A small class-conditioned image diffusion model, trained from scratch: soap at rate 0.0014.
Rows from block 3 of a small class-conditioned image diffusion model, named by matrix and row number. Rows with one number within an expert belong to one neuron, the router's apart. Each number is 128 + 24 x the weight over its row's rms, rounded and kept within 0 to 255. All counts start at 0. Numbers have three digits each.
Before each expert's rows are labels from the 100 images, of 14848 (inputs lightly noised), where the router gives the expert most weight on average: "colour at peak" is the nearest of a few named colours to the mean colour under the peak. Only what is clearly more common there than usual is listed. The data: rendered landscapes of hills, water and sky.
# router: router (model.blocks.3.mlp.router.weight, 8x320, trained with AdamW), inputs 0-319
# up: expert up (model.blocks.3.mlp.up, 8x640x320), inputs 0-319
# down: expert down (model.blocks.3.mlp.down, 8x320x640, transposed), outputs 0-319

# expert 0
colour at peak: cyan
router.0:083145160139165149090141153151157163120130135152174163132160160166137137104117103125120125092114216143170139135159124137152117129105089152139138153089150156147074162119096126168152170135096134132137141144140112121103132143101130127101164165107142132118094151094071117159097100123162141146137052115111137119163128084107149125130172161142116132095129126156107163157120125117137138122137115073131074090105163134116140123110117144120118138083124130180131147157145155107156109122155108102118153112144135133137133137146151148130135148160104144132133137104137136126131096097121202138124104105130156094095154133118133135118108141145138123127127155137151128108120145096141126087174116124142080153139127142161114152124110117158147146175140131124097161096156114086109147157123137116116101127092161124082126160140139149125127144144151135117108110121119099162134140144161195142111152143119096148128123137131110094136127127077124145093128108117148142130095101143110180092149
up.7:140155097161153106078107116120119099135130113150107135164115134146094087110175137114148156132081158119121094098138137133137126174154139115154070125124142138103140106129116117173165117159175151113125144117118146141146137109157167137084122133143153105159076098172128109173154127141157077136126090154151091145095090139129142120158126147104133150136174177144129133116100155171159139137119119137108112124134139125146139145134144118130129140149132118125181107109094088098124151116096127137154147176158112092154108121117076145148132130132159132110106118082140156136142083140100128110156121123122162105135121142153120155109159151129174128134098165146111135150138106139143161130157109145144149146172106117156154163113171146142164167115130116114164145120117151114127126120086160152172176150171126105113065131112155134099094129129119112095155164082135159119126114155139137118141150163139131161116115132131139085116152097093106134118089133180101104126112110154147156130095
down.7:118109138081090108139090144109128123152126129109120111092127109119164102181130126125095140133169146161145100145117110144117162111131105148152089089119140135088130111114107142135114155121149133110129153185117131123138122134102117138130124129144071075139119136170125148165116166126119143089129123119163125088132150097124142157090127108106124133158087141141106136120106086180104113143134160148132136103089144165141145118140173157065110137146132109120116139122134093111115128143176123149144106085162130164149157149100110080104116124115115099121138136168137106113137140141091122102106119098133130149137135105102148112161113120125087126140129084131112162100143104091174141140091147136142137103132139112144122119109140098128121168119127173110157138084072156131128146143124111218162080111086092189108097163152154117155106116120131128110150167140136114130142129141170126133117146158103117181131135116129131115079108138135106170152119142186161146116124151168123114111126
up.8:139087161111127109145143113121105133132105127141154131116112128171125135154100116121141105123157120100130116154115101098101100109135125119158146132099148083164113120155173141154102119152117136145092114117155149122136150123136162139136046129124095144125125124127134158124124150137129145118139119127144157127121109093146140121099132108184172153148133118111139122143116104148128129105126139103094140101215139113153131140136129100116094110133171128093168120127119139133109083111123115146127170079102100119107126151085115103133107129179118105132091116117152122112109150124126107146142121167137171132093172164131104108121180132121094137112113107111123034144156084122126107132124127105143162127144137099122099110076095149145126115121147167140173143088105132144171087114109107139155128105119142118153168117136165102109091129104119141162121163145178109138112137106124117098137086176091141139115108102137136143125127108169066113110132160161130142116131080107191169136143
down.8:155135127122123175144108104138146127106137117147115132145145142070124173130152147150130098126093132177131133146124161111127150111141129125088139046113124116134090106126104111143112124130150096161163103110117131155124151125109085119103081154137157156123096157106136135129113118157125127138159113126123182137105129133122145111110149121128105132109107128192132127139096138157102141130094131137161120147066105146106165078157125120158121112154097129162146173168126129129143105125102125153137064159095097156150133146080142148122120095138097113154166147095098183127153090130114117090128144116121116104148151156135089111091102132176175131121119131111138146157203138095122105126103137114129145133120138108100087117102131111093132144114124160110172132120082144115122136146105162133140142129141075154102146106105137111099120136154107117121146129158119137094127140057125088140130136134127145162069142131096103141087111147139135121087116131111118156105092151124091117128096
up.9:123136125126138137122195099137127137093140146133100108114097120150117139121172131148097165091119111118119119082164131145111115108154089140123168129147099148095147116146138132130114136144127108126119101133138098106143132138125141091157157101155100120102149146085120106118132112110130167141114151097110107101107104093119152147127098127114107087148092128127095108135117099151066108103097132142149114109154075146116095128161087198040122130144171142115145135147127105127124130160153113100088115147143085124121149130103118104140121104146129139125154140126120137118121126170138124107112106137120164173132156059097099107098158122112125146131119110129144092128101090114127112149107098151129161130133120090163149088144117106115171101126182150122177106220109145140136118123163127126104148132113122152166129124087129146162123114081138141123124131183142105148110125105160151070129153111140139125133144089110123161165127130146128122107120111166088117164141139150142159139117
down.9:162151122113131076141116118117133121151150119070132141099118145150147111145131123123136164122116116171150106103131140159126124140134129102113173168137134159110118126145096118109123130151155119130094162146218126108153126140179182114159148142127110131144120106146142112123122156154174112080149134116075100136121135116182149103104143131172163195114128139117127135123144108122144132111062137149109134132105157129124136128124130119180187147114123075156119102120102125158155139133116121097116093110171124123119141110144142148097142121173111114105109130139092085114113161127133119166106135112138123158072132139127152135078149130140108130132140129134133123122122103109134085101126115117129133141138125139144135092096153093136139151130120143136151084133149115103145142110154121123122097109128120114125186087098133111166096137098136109128048097102131090131166147116130095196138106092124153144182140138116134137136112125163133139128117114190074143157135094118151141107145
up.10:138155175144117113106130130132176128128133153110178118136128109138134151113088108116122143162121126162130102102145112108107099082126075128168150116148130134113131102096107143106122121123152139122160130150159134118140170124115173134146144123098151126113141155096142135152115129164115098096134097113152171134165135151193118122121119099148088092143165118136127133125122103181140129148132123084116111157119085138125115130119140208149136155158164134102123125170118138236111176143169107180123145108119102155115092140114098128132130113123116132141093134134084139146131132120141115088128150096133110133122111156098137102140096121137155163141118124129130094157166131146101075157119089130129142118149127157096156146120152137161151124095099136120129113128129105117140119102141143101164131141128088124145127087089106140127122122174109158126108146156119125120097109137144133151132085148102121120122110123153108116173152123152200113138098143111105145155115161084170097187141
down.10:140128112112149139119130157145148105122120127116134132159165161123144117129088116179134118126116120103134079095140157143107121115120114143114132153118098129146184127106124132091131136162128131122165153125118121101161100132136089110161095177121149136132125127189131096131114053135156139136132120116149094113134167132162129114087134102126151163124109131156117149121130157135096157130122132132138145129156127129109109184169100114145129101106098124115136143141117132138145110106127135098151157071161114123154123110057109111110110097110119156147150143145119190134122116122117115118154118093107136100070138149143116136130141141102153145119160169134131129165126158129135174131126143108117166136137117108161116116119142121136124086127114187122107129078113107144169136135183128143079124153124151158160098067127106127178091135183099128129068079149152149125138118140173128112123100100181129140156154158105123156110127134127144121073144089110099125142124084090113150097093
up.11:093157145108125080140171093139081114172151178120117140122112133106118119160126135142142102143135124161150118103160162103107161128125117090137086114048077130139114100132099107193169160114167159122145164116139135125119175118109120124149172114129108120137178158083145110164117130143126166151149141152180131140125145167169111114119125109132074154138130102076142122118156106108099146114169119102142164134127140135113118103154094147098103124179152109131121134123114130135124150130158103125206135144100098133086158112104132137161119137119124141145125129105083124128091111152105092163103149122112160129088118093121109082168133095172062138111136163145131129130139108132083133139107116124117136115125090106111145125154135104157113147140128154133146161155162100132133162136144141140120108140136123114142122135152128145164130097144134150176122093133138142148137101138138125119129158112103129140129099154125151123154127085114108134127133108096083102111146114095140154092147
down.11:158088104127137128109144124140109127143151132143154128130148134126117085133150099113131108135091109095157155130133117141172119157153154121146108094146171112128163100208132135114144139137092150099111151109123133159117141128118127134127129158130173115122132103106141130116120136123140113178106103124092160151126129106132152148094081120080149163145138143132155132102169152122149175100105136148134102136122177155120094139101164156128131120131130138115115089143117165117130157109148096116165146131128113142114115129107140124117133133161123101110105135137147113132091111112154119149154177131123108142117141092136125114044144122175134135153143114155142114125185118125171130096157114137159144125095105151135132116143151108109144144109162104097112116169168128166163153104114119084124165121096115141117105134074111122132133118158115122182097099078097166124151131083065128075104127133136136138095178068131120096146127153143146150140111188121125126143121094094134168071131
up.12:134101164124142064115111109093172069122121145106113094164098130139122160107101118129133148137133154102126155131120177113102149129130046114099146138139082113136101120155120114132105096162164131162101126131120116119117182110087125110162116170122125121163135132155133155104129155112140142151187119123182149130098129132147146109142107108147104137101158147124164123153137170091146117113145105100103103150079100138114116128167122137117094095150095128116130150149103096117107127138103127130146124131140143171155116131115129082075139147143070159136086103137108171118102151125117122148136092108105114146122129125138178126106158139128133106128121113128113198091110118138099151140096136116143114114098120147136111093157146103165129159118126132151155122115161124164086134132111136147083196133152100150133136145115124127130116113118096139161147118116136141079121136121125135107161107063097091135107157129136097124136090093128117102149091136162122146135155123103179137115137
down.12:139113157117125080092066124124130089106110135134085122097152158170145134115129168167160170153124133118111096095138120132097116130124149176125124132146137140088127142083128122124130113145107144118117109150149140128086143148159119124161176107126117141133147129121115095171106124121140116139127100113110144125130122146135116125125100097123121162075131117133105149132127145138141123118187125129149105121141103110100156152158087157147117138139094093133127177155148132146127079120134131120149138064128152064139105141100152169183133118091088145130188118136118138117116108147125117140112133167143157163057129167151114116157156117118116126140161133151155134084138137115135131157125127114140082113134120135122150132146126081097123120139123116142160116144119140103106192129125123154170099140139112169116092155120106105171139135142138118148097088107117139119116106118113130146122123060183077115128151142114140122138135111151090094115143103084142061094152094084132142095114

# expert 3
colour at peak: pink
router.3:150169138138154124133149122125089163144126139085155175082174107122159091123101153146111114138095176138143079128144141096068145102123129103099124151118161123125142165160140136183125156156125126124158183111141110100146114152150130128146075109109159086152117127106124080125137120141126130132143130109134138124120143115094125141178144105137131136112170127115115110123128124176108151123135121156124131121165147113111104124168091119102104162133134128081137092076144120131112131144150108134107090095165127093140134147161127155079149145087117107142163141139106162120119114142110159144142132136173066144085098086109119116101154124083150126117105125114139146123081125121107141120128138124146114129139156145145127158130097095156159176132115107118155126160158137093119108147114119178083170112117146113095093132176157135086148136121108105143100110125129143126130152147115174075124107098128117193141091130132113153114116107108145100158150158156135096151160123110110135123131
up.0:120115135135136130114094089125097130164139141138125161113113126132136105170105120145120134159145118167109099149141147176133118166154142094152106152118116113094128135147134118122062125124162150147135153111117107135149151136092174139110098116084106067147108107112143149101150127105138128120131149115093114118104136149154151123090103156167129110134140115108121117126109124118116096173129132127143120150168108163117136113187091173131106145145134080129080175142122147134118146164094128163093102127117125179141085156111138117160126111169112162117161100109097190134094128157099101181132144105142132127102160130142094112119195106153076123150140127131137095118099101134076152165145136201139151123098152102146142174140121158160128121142176123106084090119142111100121102143141127137123117092125144122124120150147129175157130120142107095097115100127150158176126118110180094111160107126135141117121125112158114122142105122152134125135119102103090126126135166160139119124118
down.0:094100138118131129135089111152122118154095131114149121145096144105104170144145114095139153131121123119118114123169120129163125130147149145127091132148092120121099101152141127144071126144137146154162141113143123136111148174136099105150133105120208132109094147123133118177160110127158130133131144078147150171076123147105164137110147148131135176114136138097131165125123118079158103118110139129114134167138136128139103125134180092123120122167168080144110153105109151109122156115121148139121070157145123118119155109174159159133153097108159104119156151115136149151095079129138088140166139129131148116132124123093106136139163134098160106130136157159143124149117098092201126149132121149144140131123123124176124144164104104100099089131114131107109146140146121142186075147089120091132156082123162185110109097113116146073155135073115152140131120123136100115146123168135147133145093143137121127134116132123157113185121126104121116130112154115120119092169165147138167128110
up.1:101143104130122138147150159127153142165165111109136102144120173122141160148137151163109163144104141186088141185137117119148108116065114135112083093129124099124117129139124163126114187149152147116100088130093087119130137133109153143133136153113100151131157132057121127134113153145111172059152089151125152123098103107151161132117123100084092161146132136138108139172119125113166149105111108102144158126128090145142140121144088121124117121125119157141123150107186164108073126153128124114123121136126139114098110100138143114128103158104118131136150171126179132077123122147163164116144134180164085144106123127147143109131112154103113056125119123116151121120131155122150155109128142120194103106138169126107143136107143106104110095109147137166141116148106140110120114136125130116111149141144106151108153127133115092093149104120117140180121155113127130094149168146119118135150171100182108118121154118109109129144128092134135140111155147103151152158074169137123137112153
down.1:139161147122162126099126135121116119101153134125149109119152138130132137131109159135175164133170123133155150175112138146097121140113124087172090170146116133111153134163117125126092156149120134112115128143112131114106120158113115080178086139156112118118131176175094098151122133127145157193122122169146107081117132153164113108163120145128123115129138127091127153107130146136133171148130128161141144100131132113113143115130098122135167168112045147089100154159091150117177118145135076111132117121153129112158145133113115168126141132137103142159179090143108160137139103119172130144144139164114140148111129099086139128116108166138106109137109130156105114139093135085118123131152104129139088134134109157122138147119136134150111111107162110115160160134145139111097162151146094126137170164157118050159144157114093131129110114120082135129131112127116115137128127142136047051128100119118116153086082140128103104127147145124161127150122135161123102117154079120128138110131
up.2:142128141158126146139175138126140155162156140154110106129097173053135130126138118129137122153135131105127113148139130157140096122098153116112154117100129092109135102115127161153120156117133136101094091117113140135112130130102171127119099127120125155108150125123127141137138115103157101131108151148156127140137126163121144167121138089113144166136153125133131126181130117131100136127091124095113157174141107148161123139131150107095128165152112139154166161144151085095122210126119128112155095083128140114148147126133150119142122122096099117121117134123157078135136139136130147106143117146129125130106142133123128131144158113082110088139102163167152103123139181098181146175086150132119142125129136137123103100140134132121123124136165164124132114112134116151152125192154108178135111127105138158150157122145145096098115131111132145150079132134152153156121099112122060142167090162184124197140138199151108147147126145167148119113130115198119085089133165123123090159160
down.2:125135125146138091155141149117093101112104120185178095163126132090125121124156147128153095150094175102128102139115129126080146150106047120149164130108158118129123130173147131109122104129159127090101161127146131184136132147160136136126109176113114159115138108101166109127135091120115166149156140154134133153107155126113140097159119151137101139107127113110129109122100090129134093139145149097183149114107117117096109104175106153098130152151125112155130131171142162130156147114132145078142175092131153111128105129151142148116159147161118140162127169118129128100148133153159111154112140110111148127153108137105130122136131127141102121101113137122120154177127124120103070138148123102122143147147107117129159127083143147117131081151079103119146161117148147097085082127115099177130145113106089133127157091111121117129119093116154117110158102137115160137145112109120082055114115136102128112060112128128156176153146122145115144117145099185120125101149100094131123143149
up.3:110142108119131113104091144160165140138112140174085131117119132101123109157126086077141133133154176122117131076166151151118159109109135089162146131132131161152146155147125129109106157150155129161105122097193138149137122139144109108098120128086142061139135146138138113096136139121125077103093097134123151130128126140095108114143136180106117115134160148148102094066162118147127138125134137139103119120116142149127062145170105158127132171136164166129118101099127140156126155113093119066118090136125105120132157153085141119148111146143129105112113156068145102148132124138117117109130153107123144124133134133093118114089139120141136120170101154124095119149160108128076104113143154104143130149121125117124118185120147137120117119166150090136125093152137086107069158103130131140142145145106187114134089143120142154134134184155106111130100096134128148126138096141141079144142129158164102136126118117150121117128102164179170134137151119140115143112137116175105108161082
down.3:070111125143123122167142114156128113130158114084149120100126099132144143152107145166156147102130121118163132104124110143109140135170200141075134110114159127140120079149116132104090155058137134127115155123078152160106145130113110173130172129154111143110116111123119077162137130129113076109130104151124109166150147150153130114126118124142129148129137105126154119154121144095060135129140091138189162167154155110153095138117149133168109138131114128113103105140136095092133120101159047176137122141150109144121125166107168175100105160106125093144103153135125135135141121104134098158178138122139145132155102129117118113141110078166105126095121090163124130131116111132177107110151105135134121119118099125126099141119106153143184148117125146162110131109137127162144097143125145110113137103109120141141137111106046179130143154122100126147149117103138106128144128109110118129147132131127114132154133119128077106159128169075155129131107127174122139124119159155122135146119
up.4:166192117151133086135133133137138144161119124153126147159099125124133122140162125098162135130113149131118163125126134089102122123127112139111116126149136152129158141090086114113150126077117145135125133103150096108161154092091145107089117128096136094079108182124144165138168131110118146094133102132122153099105125119141149150118144092121170107136128116101174151153098151115120117161125105184113121087170133153141070114081140151143123145139117159100150133089112116127141159095157173160119110144132162114100109093139124120139124163118100126149104112140154123132135164091162171101149156086081079123134146152119130156107132106096156151148133137117097149124162123127072115146115140154131169130141147154100145116105125146099094110155140153109118128157103161140165145148101123166124105140147139118155133101115157132110122155140096139178115149110116133074134136141125094137143129100110161086104181113158111142135110133145143137137133147198146117081074155159123115094133
down.4:139097115095144159099086102160130160106125125157132104103143186126139077111149153144132163101135109102096159093123166092154126103120167161159102077145122119116115133103132127120137147129142129149141095092112140093116106137167105130126087100119191128153107136119113107155105138124101131131128109138164115120113095164122114147110127077114173106096146140102107136144087160084089122103139092128084131115103113116129116113115108173144072145160108136116149139120128109169119162118133139157152121126099101135119134132100147170133119104143133094148159125117174094176157152109110161171152146140107110102122140169120134135139106124113108128126114140133132141150156153132137108115153127132098095115122182147138117103081139143069119080120125149116137139178108141151160092133159186106139121138119111156139116154118116136133156148127126147111099130107116101126142098124157136152110111173170079117133112105147134152160152100127118106150127095131149152060123098090146091100157
up.5:071135087113158133084113139137128123124104115150132137123167137137123130154124185155133115080095148104104165158090118111163148127140167119130207172134117079160161118141124131124136168126165128120157165107141094114146143103109100168081143088168121129121120106134135145099128120151104123103128132151137131121117135134104100162123160127124095154068120163172148132139099114095132130148143140141141168154150089153099117134108101114088120153138126125158087133118133130135144123125114146063112109153122097130143139120138137159141124191123156158116109126067136120138126121111128133093102116074135087124106089127132088131126150160133138144144127143141149156150142102134153125137114172144099137139108119154115088163131209128120128131152153170133104133106110125085106120125154122130156143148169120096089151082118114079131096100137113141113118077099150089128136151149111163136142101152135117106139163124110132150117110144104117132129144095134137118176158139126136082153141
down.5:136144106116139157108131154143155146101128125083105105143159131184107163126105088163115130112147122154100111139175120134109128133152119120166163131124143126113136134128076111128138136099153123127132188119082127120133153093100140141098131175142124127149128120148140117128129092174096100121128116114121129161105151148143107095136135106131177109139148124129136140164144114116124107133112125144087082109150146135140106072138129142108091123121129136131120151160120140123077098143145115193135103150102064107140179158113129144148117169110190143068175117091122113102132128147178091115148116130133153096180177146114093105086141113161133126120121120102146117166133140151132152112113127120118118125091139103120137103140104115112113120095162105119084129126167104147189145149124122139135142114062135094103155121158094093130145128087149119140157116091112142121157138116120181109106102100153144116099110095128090119128154120096129129155096145128111077152143129160159123150150

# expert 4
colour at peak: orange
router.4:125131126133152137119178082100130047100124142117151074168114147119074149124108106112122129170111159124158188098115178120158134124110132117143089139111150153146120113114111130151165139122111123159138138121123118131114154138137131116104180122155131129104111128144112168115112110148072116116126097104113147119102134093129091098165132126140152147104107136174134133132118165137112128120128134137126119095124110110128141071146139151143124116107145129151115137131126122159178112125132119117109199121100117124179130132106147144063136128154138116110113105127131122107113104118136165077130142138112166092156103144110154142114123152100143092116146143129134121131180115141105122125097111100139125134139101092137114142164096133112128143137127166129090125106118121100123206099139124116158124122107144137153129106105129146173147122129141103107109123138156116134133117149149165140137108144053088084175086171129107127095120125059101116103093133118148185118087155084118159133121
up.7:110090184145155159112142111131106143117127119129135109164141093135123122126089145143118125138154140076134163170136096147129153117149125129135094132130158142119155153133152147104114137124110133160092117112167089125131139166148140124148131151113164092095106143159107088128121164128116134146096108086094088146104112130137140141151148160132104119136146109115096161154059126127127127132128121122124104118129191127131164146095120069121123116152110119110110070132113130085066106127166124133103139174124131113160119090136123122139127138100153146171110118155135080132069116128141138138128157173158165108133104127153064119161119127158112137111140147135151148152117140129105118145153134132151162123121135139108083146151140114083131147104104113109154154163115106142124139155099113172097156126155115095071111094106138109130101161134129130085100155124099121155136099129100110121113180064132148082109101128089158161136105140141123130165126128148157123169112178116113158105130
down.7:094108112096143186143132151158133160096133147126129178135110131127117143081126168120128120108083182153093136136134134129105125095112138093145102138120098114117158140105126119156130101108164121131128146090067107108137117149130143169104113050135166169135130122125151089085144185117118128117158131123116100119106138115091133065091146120108151103120089126115093161137135087154112159120093163112120170142152080139112139160163123164152111142127136099136133092116143088082161077105140100083150160119111146124151131105122133102130126128153138159155110154153152127161159153124144111164106102122143155121167130113116189122122118119150131136151101120126114159143114143121117141103088101155121132121130137157091131149106110119121091147126136134130146119074146100151144144106092137106104115134103117163099113130105158119116162136179117139114151135095127146148155134142093129165119153055141136078122161133110123135135151104120118119090137131163128146133106132093142130147095
up.8:149163148161137150127145166113095115095149122107121133106134136121139172146122152105125108149125139118106121069118095116111105147121146144075143139074107083125089109108112138167112112123149144096111113042105130100123216121108136141127100131099090164108149133123098149155123135144163115120137114114115135104150113138160124131156140154171080086143100106145071133123135177104127141116124120121170132139123128146135123131124167140145095146134135135146159138132146079127129145114155145104141175141138129105118103113128132111134152139121139131094151129130123135111115151073152162114163109106115163108110098121142111131125134119122122105116115139137147130094108137132154134173147126149085115112127132122122106162100159141173124138128151086125109145137187112114145107104162124110213117130097080155093143182162135147100134097130110100138134087122142191124076124134088108115090164124133086135115140141142096115161138125155116126131137156143147140111131152103116190136117
down.8:108130089109126087162106107161134101118131136081142151144129141143126130131138113136110085106110129161132163160102198141178118109113107118143123123091143138129123159141100130127133143133133117094116151165162125115124120100122132130118051103116162118109137124117153157109125120127087112127130155107140130129127132115136150117109111109174138104105086135119160131106131094135132118122195122133117134107116145125121171103122133122106106119153134168121109204146137117133120098134137140154080175087151137107156115108157130173167126134102084090150103106142116137153136132128091135138116110133116169171158112156117073150095105123098141134132144102138123118134130112121144147132135111132143140106100136116221141155171092143119135155155149107154100129107135122148096156166141153095111165133129156134079166160127147116129113126137118123111128102162125113118130112144142175137149095099132113138180112098120134146073107132145151077126144094159119130140117124082157196182138
up.9:103126109137120175158109134104113132167096101108116114117174096145098108150101128106136101128155149119115144142072147107113100100159124123102136107119121059112168138148117124154099121083142150201086127124189159135127087130124107136145126117077102126160106092104143171104112154143159103107114152091091153114129137108126110144106123183151125145128161138119142158153152147126110122124134144127133183126142096130121152133116145096110154131123144085124122116108149135138120163111127159141147103123150114100099085130140167132097128098150085154155184158115146137138065113120125176152117144178126105128141122122123139100102158150121138108137165120146134175111163113104139135130163169094115118165096111166145132142122123120136067149117103105154123115111158126136098083145110136113112135139180092116140130145146144082142102114063109109123106139157116143163173121115149110155124102125125110149114144118152126143095140139117107098154102159127130113113151096138139113127172
down.9:132116124094102110136165163166115127150133126128115150138140095110125171120173114137134124101132103177128187142116112136120127128111128156139133065089138087127080134114191136109147111128134171147142099177131118143150113086134121126132168152107132150140102117118134119139147128151094121131092142124142148137140133110173133121150174139135121099095167126103125100134129096115177125132108115147159170139106059146127122116175167155112132140120164092154172115103146102141120157159133116092098106153139146129142145125133150140120119094148145147113155110124160146094164139130165123092151084126110147126129133176105103099149162155097156125128136156157118175143098117094147085107121107134152137136155109170158128134100131131102097126122116165098098130117130114069116123142119138137097097137135129124114165168078106134127178136184145135110061148082120085137139136139124112143133129144186124148120113133127122115084135143124138080175146125113105112156139112092132136162128
up.10:079151172071133123129127124120101116142098121076114160140117095105132128072130167105169137099129139102111119172116151118125153110083119110112145133101121159123131147135155124073124154096107192109086171124145143116161128131157103130148128132096169115110124116072131121154101140125140125113184112120112125120088144084115129119148157094138113122133087119119150176117147131163112148125124127152135114125158168121158125101144122111131166178121100158159137102140150088137139133138141133109132123165119131152118124135113107143137116143136167123147105152142130032121137123128177123148104138114139145129135113096122087136082158104135110132128101136136131135124090140130114116158121113123100161139148125133130134158095129141074129089124130138149135111169142078116100115123145168124121148110081121127158095116063139115103088138150188137156155085137104116112130113100154136123136114181106158109109112080111144110130122154129090096140120113160144137130072100147119124155110
down.10:129135099121115152122113122132110162129135134116175114123141130146147095151104082143140133131140131119126117038138116133127117125117114113084135103123127172134127122123126144137155124104126124103168121093088133099100109147116091114134160143105126112104125133078126080118119119111151133176130149130110123135103108160132138128090109154141115130136169105164131113111108155147148138139073115110145105108098103116168121137084117111158105118155128142141151116154126144147098156124143114085111109115123149130112142128094098146125118077137139139140205139123118221136149139144114135135077187107135144140160125149126161116159126153108114169128074104121118121110050127097146141094149118138124115103134085129114117157066127117169096102123124135133149133099139118138170082195142146147120124112112156116144104133144135138147149117157136136159075130126103081116120154125101172098138188144144113138125090129119116137115129136141158110131147121151123109181096105182152140135139
up.11:127189102172129162127125124156144140132136111109112118089121136119108109146110151148142086140147117138141164148138090108176102129100164156142170129170143143105137109105114142117113134092144111192115121147154140131139129134100133142117106130136146131116130101129102154111157118166117150093085110155106170134115083117147124119136097181154120120073084143137113128127110109154141127119126147128114123160114089132193085111165166152097138128156133142132134137098135141096104144115091148111150064147163087095132146123132128100117109127124163132163129153094158109139120183122111142092132124129155102140126083088100096137107130130148137118156141093098097128121167128118153124125117135115150139113145157116128135165127150148129113088120148066148202137131134142145155098132176103138113180137167107128127145120141128071141131142091152142155142106115142091141097168106101160101123118105129103124119106123117121129093160131109106159136096099129099125134124098081178136076128
down.11:162123122093129136118109170084100047172150125155154167135101107122126077133154140099142088127137145137118133101100167147103116138088091156101118154101122135069135125184139125117108149150123131164095142127096125133135165118164143133137131108139150148098114122121107164130085139107168112123124121144143081128121106151149151147144167096116174143112066105112110127121144118146118089139114122145101135127134169151117125111108153153146102142096135153157155146137142114139148124146167158140082039130139123127093129130117148123108127140131141147130119128153121138129116112130104117109093125121138103177136134103104152124131147126182107128128133127125120129134132135120119149122111137112110155162121135134155109129125117116144139098144137182132153122094120112108170116102147179173069096142141106097166122116112095154124133117183125120166123136081141200130106139105129154164118144113102145127134143179153084118113132120171135176168148135135148135113164132118104173090138
up.12:172105154064113142143112168143148115134131116134115131116114136103098114089140106127134156123079127153127141112109142192111144114138126098146150187125135147143172161112134115125132116135108097123137131136141161118155169169136142106132100161099126078112109120146162124141126133094170127142135128117119108118137110073165050130133087138085143136085156108120186124097170123120099124148100097148123147112092140125129142146119124152138126176103157112148090148110155113123107131124133168146118156120145182120088149064087103106153073155172141154159110115117103083097140064147144138151099122152177130141107121122088105132164122121098115111151160152141127141124165137166126110154124106130153090170139131129137144091098134152114133138178145095135145127129125127135085115105129115110117134160116083154135154121123110113113145109139125121159151180153147107120127118121141148138142135116185114156139140142139122116119115176115150107137085120128108143100102138111149099137138
down.12:113127163161116162139119116093174102113158127119095128147097133100175157156144125119165135110141160105170107136101135134079145108121131127145187094123157157130155127137098134144095139161151157132107102146127136145105154150097152145102112068137154109141127158100131112115105114122050087114120132104133129108122098104071097147129118121108108132113121132146144123112133183130100094129133126157164119123178114149095152145095116152143157132124092109100138085107087141118155124120136121121128118147125140111105108148076131136150165135092141143131161125090117132129140199131131156166127144109171149163092183124131171158139134118079101112147172176129130136160145136131113112126175133144107145113117097135115121134114115106141163153150115126121128123119116122136134151140120134139105152118175151145127131125085175130152135136099132112165101146141081125137147104156159146128116155096077130145146121152142131161160117110109113061145156110148129152136117164121106084073147